A small image classifier, trained from scratch.
Model: 2.9M parameters, 40-pixel images, arch convnext_v2, norm layernorm, activation gelu, patch size [2, 2], widths [64, 128, 256].
Training: muon at rate 0.027, 9200 steps, batches of 384, held-out accuracy 100%.
Data: trained on cartoon faces, 203450 training examples, 17.4 epochs.
Rows from block 2 of a small image classifier, named by matrix and row number. Rows with one number belong to one neuron. Each number is 128 + 32 x the weight over its row's rms, rounded and kept within 0 to 255. All counts start at 0. Numbers have three digits each. After the name is the row's rms in percent of the matrix's.
After each neuron's rows are labels from the 100 images, of 14848, where the neuron reaches its highest value: "lies over" is the class under the peak. Only what is clearly more common there than usual is listed. The data: cartoon faces.
# fc1: MLP up (model.blocks.2.mlp.fc1.weight, 512x128), inputs 64-127
# fc2: MLP down (model.blocks.2.mlp.fc2.weight, 128x512, transposed), outputs 64-127

fc1.272 077:162084123126115134138131101156121138133158129145092162172118098098161171126105098088139120127123114129147163173125177072142104108120105155134150122053151116179134056183105189138124149094190145
fc2.272 090:103164060141122091095079110118149142139095116082117057122117188101137162121116117152108146134094106137108140059078173079114107075172119119137133108166101155061094063133106094092114161145109073
lies over: clothes

fc1.285 108:105070130182148155116124144205123099145149118204152125165142103154130131162099133103176135110125168102133129077056089119050144109038127171126139178156133136141158126161149087120142170133204169
fc2.285 111:131132108069109139100097086126160142136141075137176128094099118108125117199100108130074123143203075102139144158104141136183099075144088111126139099169139091106126134117109150130158129084130141
lies over: backdrop

fc1.102 115:152134164127215179135101146111088134143132166103129107156129144138204105070123133118145147162163102102113170158145086112119094130178131088132083130132199091137127109097134171138117116193098134
fc2.102 118:111101152098134123158161109145131213133121141125089082131142102052156112129112153134107114151068081102111144145083100139126136117103073126039187027078135108148128114075139126125107127100065133
lies over: hair

fc1.419 104:096117130063093132100108124106088105233158127140105201145055126106162153123131141107118127090125146151119159158144103134139173117142143167071124121093102163167186097161110146140162184134153159
fc2.419 104:148122128172148148064170181127118115133123129138143120147187106069110097128145135129109169141103150104117129165176129146135061100138130166117086087081109159134137196155141099115165108139143161
lies over: eye

fc1.333 088:117105131130124152109114182149163092152111135128116058151133078105144137112112113135138109105166179115080072100123107156037161137152110109089127135081163121115141092098116114113135143073151145
fc2.333 089:135136120138111173153221117145127099126139155195110050162150056105118127141128105084135097157167158058148105132154071136145136092144129136161103107067079096146143134117170095091129192134069146
lies over: clothes

fc1.422 072:112131158114132138142108093146123120059152165166151148101080115117119191125163183141189142133092096082163099069099163133029115118123187123067146078080156113134124145105146144188107090137193157
fc2.422 068:092160222142134120236158166125134142119124134160165178177125179134137150099143108168122109105067167117124128121087159096072112085138156136180117096131180156114140151103133158116108089112108165
lies over: clothes

fc1.474 073:157138130144193105094124101138126115142087131126096110098127066152163127123093093196096132163145117118069142224087134150128150122184188159110151099140121179064138157145080154092109065154118112
fc2.474 077:217106116128115176133139161115134115127144141120105182119095139154144159132147122151048090097146091117204121116100068133061084124097089052093145107158139086109162098111133141145126171111102150
lies over: hat

fc1.172 116:125137199149082100092105150158167149086145081118146191084163122082200127123105185159077109182135136134090150161127112078130139179127141104122158118223127186167153122133104129095120120129149154
fc2.172 115:126124111102084108106099096178130125106098090121076179116182116117117149101128142121117106088136156112203124099180094094062150115155106080166161094156094086158140105116125145115114201149138144
lies over: skin

fc1.84 061:090150083090112149152118124140097183098108111107146108096152158149149158122168126131147112128136086139117133057070134142177148151061089081138167123138095118120102149118164199155118050103127092
fc2.84 061:088155135141160133134132113100105175086114113154088096104170144123119082135068104147116126121110140113116115132105119075110121124132132089169123082208107131091156119073113144151142112128138069
lies over: mouth

fc1.441 115:108115133140120175101171121138099160172145126156142094073113146126123082141177155127111132136120144069126102080090139117088181100115077153142143171131110168101121120093142199088069113102164143
fc2.441 126:157166059136112122155071164077173149099133157142118175184095150111163096131174072139078118125110151086129101126162110118128106067122145099107120127137093126122149082095152154153131146093137167
lies over: clothes

fc1.261 120:085147161143094131148123122128102187193071090133140099127174104136163151119100100112151128209101082158162128121074092078134155112120138133174116078117124109119165162156121174112140146096067119
fc2.261 109:145117112159146114130110164148140147134076132146103135158140123140156083130172159118093130130088102130146119145118194136195100133175125110112061102099150149108073098099149105165106094166169147
lies over: mouth; skin

fc1.216 065:174102166146115133153169114126116199197096176154130124132132144174132072143074192161106113166136111119181132121134112119081208124148076161065076078123082135098145150149123136097113148162088154
fc2.216 064:123133093105128113102136154069109146149159174099075090150121165131121141193119048121209104096173036102145126153107108157116124155069165072097098122098097136076108105150092088071105142099104165
lies over: hair

fc1.63 100:074143152099166102117143125186120109168158097098126172090149153107100106126115147176138163110108138090125165121122203155097119079076079133081062202156136148124104103168118155120125118172162130
fc2.63 103:122199122084102176188152134117108216119110168155150085092109184187165139044122164160095099163087108127076148136146158164149089128149141185129115167114140119095154129112125113131157161116156144
lies over: backdrop

fc1.363 072:111130141119135158120149119070153138156096196107113092147103182110168098161137180113198107092094080088124123166193116103092100124106100145115114118130099171159178026095154128097167153098139144
fc2.363 073:081127062153099079137148099099092143122100164153109154170094116165157067143186137115135139110147147126163151164160182070090099115117130120099133120105162134108097118076112116136048152124113173
lies over: backdrop

fc1.481 103:045125112171112117150076113179108175130101075145180141064144134137154198135103148108122083200149136170101130126139142172205150122151117148060079112139111141091070090123145187137096126094106092
fc2.481 113:166149140107124035085089147146132143161119087143125166141135165149150102120099103163141093110208146143108197161123123125161106145192161142095126130103127180138149070114152097192110147067134099
lies over: hat; skin

fc1.160 100:061116137121107142095153163101110182134178133124126131116115103175089120144159137082112106196089145121134148102125168088160115135183108099089099112143078187130076124119180129150166121152131186
fc2.160 100:170152091122112107147099155155157165121148112145119114093155107106130067129160156147092092152131083141111116091081139155128108162168116171072102097124186136119099148097154174126136137120121100
lies over: hat

fc1.471 079:150132113103114136106167154095093128090172097199121206109080127118101164159137140139130122129123123146151128153145119075156107128137182164118160147070163136137067116131194100065150098136079099
fc2.471 068:134148129107091197163147141129146151175107130146122116101115123096152118067141170128079112126110121056158178189138120150065185139057107179165126133170115089110038115107122163180134072137098125
lies over: skin

fc1.121 075:136091112141111116137126087150137167144142099099095106150115121099134100162126099143134152123101164135078107110107135107187133153187106166069128164125167120128076148063066144101150131169156173
fc2.121 085:106091106120116150089130127082142082126149161105148137121159147064161159159147160086128087101124059113106130131078133108141210070107117116166101149157099115109158137112133161146117137057103086
lies over: hat; hair

fc1.312 093:103131125144132117100157145128162109220110099161101113097145110109134116174137104153211088102066172109191107151139132092141144139133126151141095144148070168133092135151085095156165152137048115
fc2.312 081:120093172091148137095176093152070149116136071126165155109159108100122145160105155104072134086174070108089144099155131143202130185121098126126154145097130099067124158187080110107177092134099127
lies over: backdrop

fc1.194 104:134108124106127167110137139141134066101125153116164117184095155127164124119097193129069114115145131176123123170073118126165134138122141059135109114120180214103132154159140110127082172111140084
fc2.194 103:126122103161145133179058048186102163154108098174166128148097045093148146143074140091114106152153099126111113131160108119154112140178072136088110173148164127078125124123136114137076120107183166
lies over: backdrop

fc1.185 097:138096133091146129100128067185085100190056160117153101125118100142133156150140106127124108082079115171136179111160158104088126113127125074155211185140155136141163119071140086163115114149042175
fc2.185 096:119122172118132097132154085126099119135192152182181150089150096139133075138143066128082138157136176097131128062164084126163135166088134094149096103148137154140150064158092151105060093146151098
lies over: clothes

fc1.303 120:100109108115099135143109110152067069140147120063139134163131095108189127128144147125158198121106145104153129109153099145127123103179184166117149099111103103071198099150125101136196169148170119
fc2.303 118:191124168149102134133096099088195047164164120128132110112069120095121157178148169120134112158148165158158149116091115147168162129119124091150103070124142123178158120095146111174138182087139134
lies over: clothes

fc1.320 016:189088168144113126048095131169119200121119181145147164164106137140145080120123165134148084102137112130151147106194117171119094112147072144065205164127139126128103083173104117094142134165117157
fc2.320 016:127154138082114119085149158082107114119136086105151107156121090135135087159151133112153094134170152087091153077143133147124182113165079163139029089126077165147111078089081149140112095128123094
lies over: clothes

fc1.95 118:156100122099087102093124151103189167111112052151086105084134127122104074132147166170125118165175118167092139131128131158137118122126137140057134130133096133143117160076073201171122140179115093
fc2.95 127:093177155104084076129172141094102147098156160107178132115154128130152160091144160161130093117167133113111152082113134136146078104144131109078176123110106072179104114125104135138079182072144111
lies over: hat; hair

fc1.55 099:082116144125139168134092155073172213131110102129162145118094127111102159147142140124122086118104131102145114193108118118111129128144132147129149147156090121110137117111118099127151183061144196
fc2.55 110:103070066192139142138163083129125134129113140113129143212107132083111108157138124146135116097090166149132072161132136095072132151117160123117117109116144162142154143107134118116151155148148158
lies over: backdrop

fc1.470 098:164113097081149131116124167046163136162170148132147119137080059123106182088116149142156121070141160110069148108090139156079140105097122123142146123098123111120100174106116211107124100106123100
fc2.470 092:116112129092165110115076116090136141085128182115143105113098128139106143165138140092134119195092135109129135118060131162062143123094141171171167171156163120036126194111135088097133163146169154
lies over: mouth

fc1.410 069:144152146160138148117156140189137115107083155199125133135101124096149125092080168107116156110120090103154115172123143088097143105146118080121132120114108137079152115122093167151095091119190119
fc2.410 073:126187138094143174151186208115140108141040079156118134151154159108110122086137177107055170139107119193121137068161140132113087113136109142167094136145118147118146173171171108160128072103121141
lies over: hair

fc1.253 114:069124141098128202148149148198182162099117140153147148120144114155101125132125121162096094145093152122065110080069098177123175085204124089129139119114109111053065118107081144140104145108096113
fc2.253 122:064133115173142150124165134123138110130024164139180109089146136153092123126112114130079125156099112111152066115176148149135138167169148130126083037108101170154159162125148103113160189155082148
lies over: backdrop

fc1.316 106:149155141165144091133088156172128133098111118152057097136154141081112082138097131118169129122133138128130096118125072139079162164118116168153140095147125101130146171178118119122114125113117107
fc2.316 114:079134119162146123134077123144094158110128105120155172112196120054059094140155131137122090135122130093121152087164160171164117172149114113192147057091120106175098154124173118101107181119106082
lies over: hair

fc1.49 107:072098142143109138130121055103122151155119109078085108158044192119131106073135159117132164184141125099133155204112145145156119177082091121056101103162144173159076136120122115129130092115119126
fc2.49 116:067136126092135130107171166127217104137133115154096152108117148088092120110176143093060111141161071106120124125115088172136056188180126131106129087094116157116156190129088125158103115073123087
lies over: hair; hat

fc1.490 107:087135169146116087137083132139134183175125148147138092151180122134130098126074084145124127159140103116099081165131097125171149162086134105123090114097090148097142122084109216109134190145146055
fc2.490 092:131146140117119096118137153141123107163129070134079171123150124151136107144192131183085102164148114068099160204106150141144128094135114195147100166123133123124115118069161145182105094109200162
lies over: eye

fc1.346 078:133137102130148099118149120096092125183121063123150172178116129154112121076159089079150152181141120138093143156128101152192141179112094144167116137095132103146101159161150141135089130134092062
fc2.346 085:123085111127137177198116145111186145165135069137119064128065116090158092096122140138158146163134129126100147168101087153093096117190131090131169040140107113124151145099093152144051077146113073
lies over: skin

fc1.22 093:112123176078071127107084138123120184101123129170136128140072151133151093188101169142107082089168149165101118144124164139118157099115157148069129134124123144092181120135178115109160098121130140
fc2.22 100:090156145106089151099114128128071109145115156123148100182110135120150115150150075069160106070098156127156140090169092084106136076151145132094183126143121113117165077144044118135131088147135081
lies over: clothes

fc1.497 116:088178115121127125126160191136095149142124115105168116105135108171115101156125132116125139107137125148120154131114121168122083084180222126104120118088117164129068128100037114139144153144146128
fc2.497 109:088114119158138089091166114109148160092094112186146098109154164117162073103138149120078116086163113105155118075052161121108165162150163161133114068098148182150111081173108149130116122137086128
lies over: skin

fc1.296 079:110068118115126130111125115107123125188138088105126112081086103126141096131186084132149140152112109131095173157148124125107114097089130073089195068126133149179092117144189092095149119127128145
fc2.296 084:112072096130138150076162118127072137105131126142158140110118156080108140132123105081134036148111092089124098151147130110164168172162026091103143093082135129137072114104172135183116052177120159
lies over: hat

fc1.326 110:156134121146150102129088123174114074161064172112115117113112085105124078148099178177141071165100195142081136124145159155125126136083204121063116157141167126098147132140100112123164138126141169
fc2.326 108:142187138086128151150093094152159102140151086154169145107139153128143131209137187155077138139124192144074098190158120132111099111127110054112122175103094123129161089176079089143123207062059142
lies over: clothes

fc1.344 071:126124162116118128135125137133088095168100166149126102164088156160108141096111116152113110090081143136145130126157115157189145117153078135106155112067161200138130081120131132125102115173154111
fc2.344 074:197140125141131167148082123095118142170099129160111076096099130126125151124144078152102117171141154132137110131122141131153135135114156143163096154182115106130086135178128089197128155112141113
lies over: clothes

fc1.41 115:119110117210171173105138135127089107116119066118144174114127127095133015074060130124126122122167166131153154129156108165125084104090132139178086102154111066101118086152150093078080145103186137
fc2.41 123:121090145150168122191108137037108180129122076102152095121105133149094113077108143125066125163096094084162135120110126093149112074150127114162130161089112089124081141094130172178143183110114071
lies over: hair

fc1.130 112:113129164118156172123118172115153148154095130146071117099148151112159053124185088120118148144174143156100116105159074146163133155122169089139086083120144115115165119153119125110156107089202126
fc2.130 118:077102102111147118104164124149164039131121133167156152149180128148143131176160086106112157119101157159117126139157128135151155199126160128174096142133092198064099122111159149153163201114117151
lies over: hair

fc1.86 101:151102141119152110132101073126148154127107103180169119121106123071152075161143069106149115114124072094184134172130144163108103067126101098120102176145099084156116136131147169180110130133112117
fc2.86 103:152122195167135099103156130102176120138147145106093132118182143111112095093109137135087176121133080129071149086094113144091102096122132109154132108123074159068160085100116158067076141158121059
lies over: clothes

fc1.435 107:129179180057153155136105184166221200154165097122087066107075112088118206130130133114139132099124144103137145088137106076135128167110048194134110130127091077119120127099104169090123140080112130
fc2.435 106:098195098122085185165109087139146083095091128094112162095119166135124120114143116130156139153143167083116133123128157132140114093131125132120121110177137088156105112154129070163170084175149116
lies over: mouth; eye

fc1.245 111:118057142190118171131166080104121122147162153054149157090143123094146092099206126132161067135146116107151114124104115151133086137163091155117091153135166108084158113166150100141117096071183120
fc2.245 124:123135058110125166098098113134159125115148156105126205180147090064166117147096107111068101124176169130132137151180102065129107074107124165105087158126109126088167089154128165105153053155146142
lies over: clothes

fc1.486 120:124117111114129121109113078121160137154129076165139175125088153127179081092125087120172123201187133099094131147154112171134112177121060115116151135130105122068131097099123100086150175076173115
fc2.486 113:121124150087184078064106104158159135063161094167163153125068086124088122092102123157119080168115143121140094169105120129117110150080111184145108178086145144183185161099204071076147082145142110
lies over: eye

fc1.167 091:104160140143159134148080147119153170139145123116100176112094198166129151089157112122152152059096107152129154074115091103127119076124113137064203133153119063080130087121112203118110114095115132
fc2.167 078:124146039111216061155133143106175118153115129078115163119127092131092170128138139140094106214093179153124104124106161151077144114171104188121144151121140147148097163089075117114123142148164177
lies over: mouth

fc1.352 104:116164122109123098137092101115155185108126160136138114116136134134153140173145105155173181100048143160091140108078095222081130163126139162119079112137113129105173088087118194113141097077097086
fc2.352 088:164158125134133150045145107132141097158146127149086160093145110186173133171139109147084092160119137128107152138093122143152132098105066123137038046141139150148089184124060133192099131089177146
lies over: mouth

fc1.300 086:178096119112094104165112181132152133108143125129127074098108148105077118121141119129035101127159155146106154207165143148109102126143119121159158120171168127151124115128149141065150147154049071
fc2.300 086:172169130081129207119089145158163167089117127161169145183114114114112110075168140128067046121166155131096099115138150126125157131139132065102112113101164095128104110142128149171146170088106078
lies over: clothes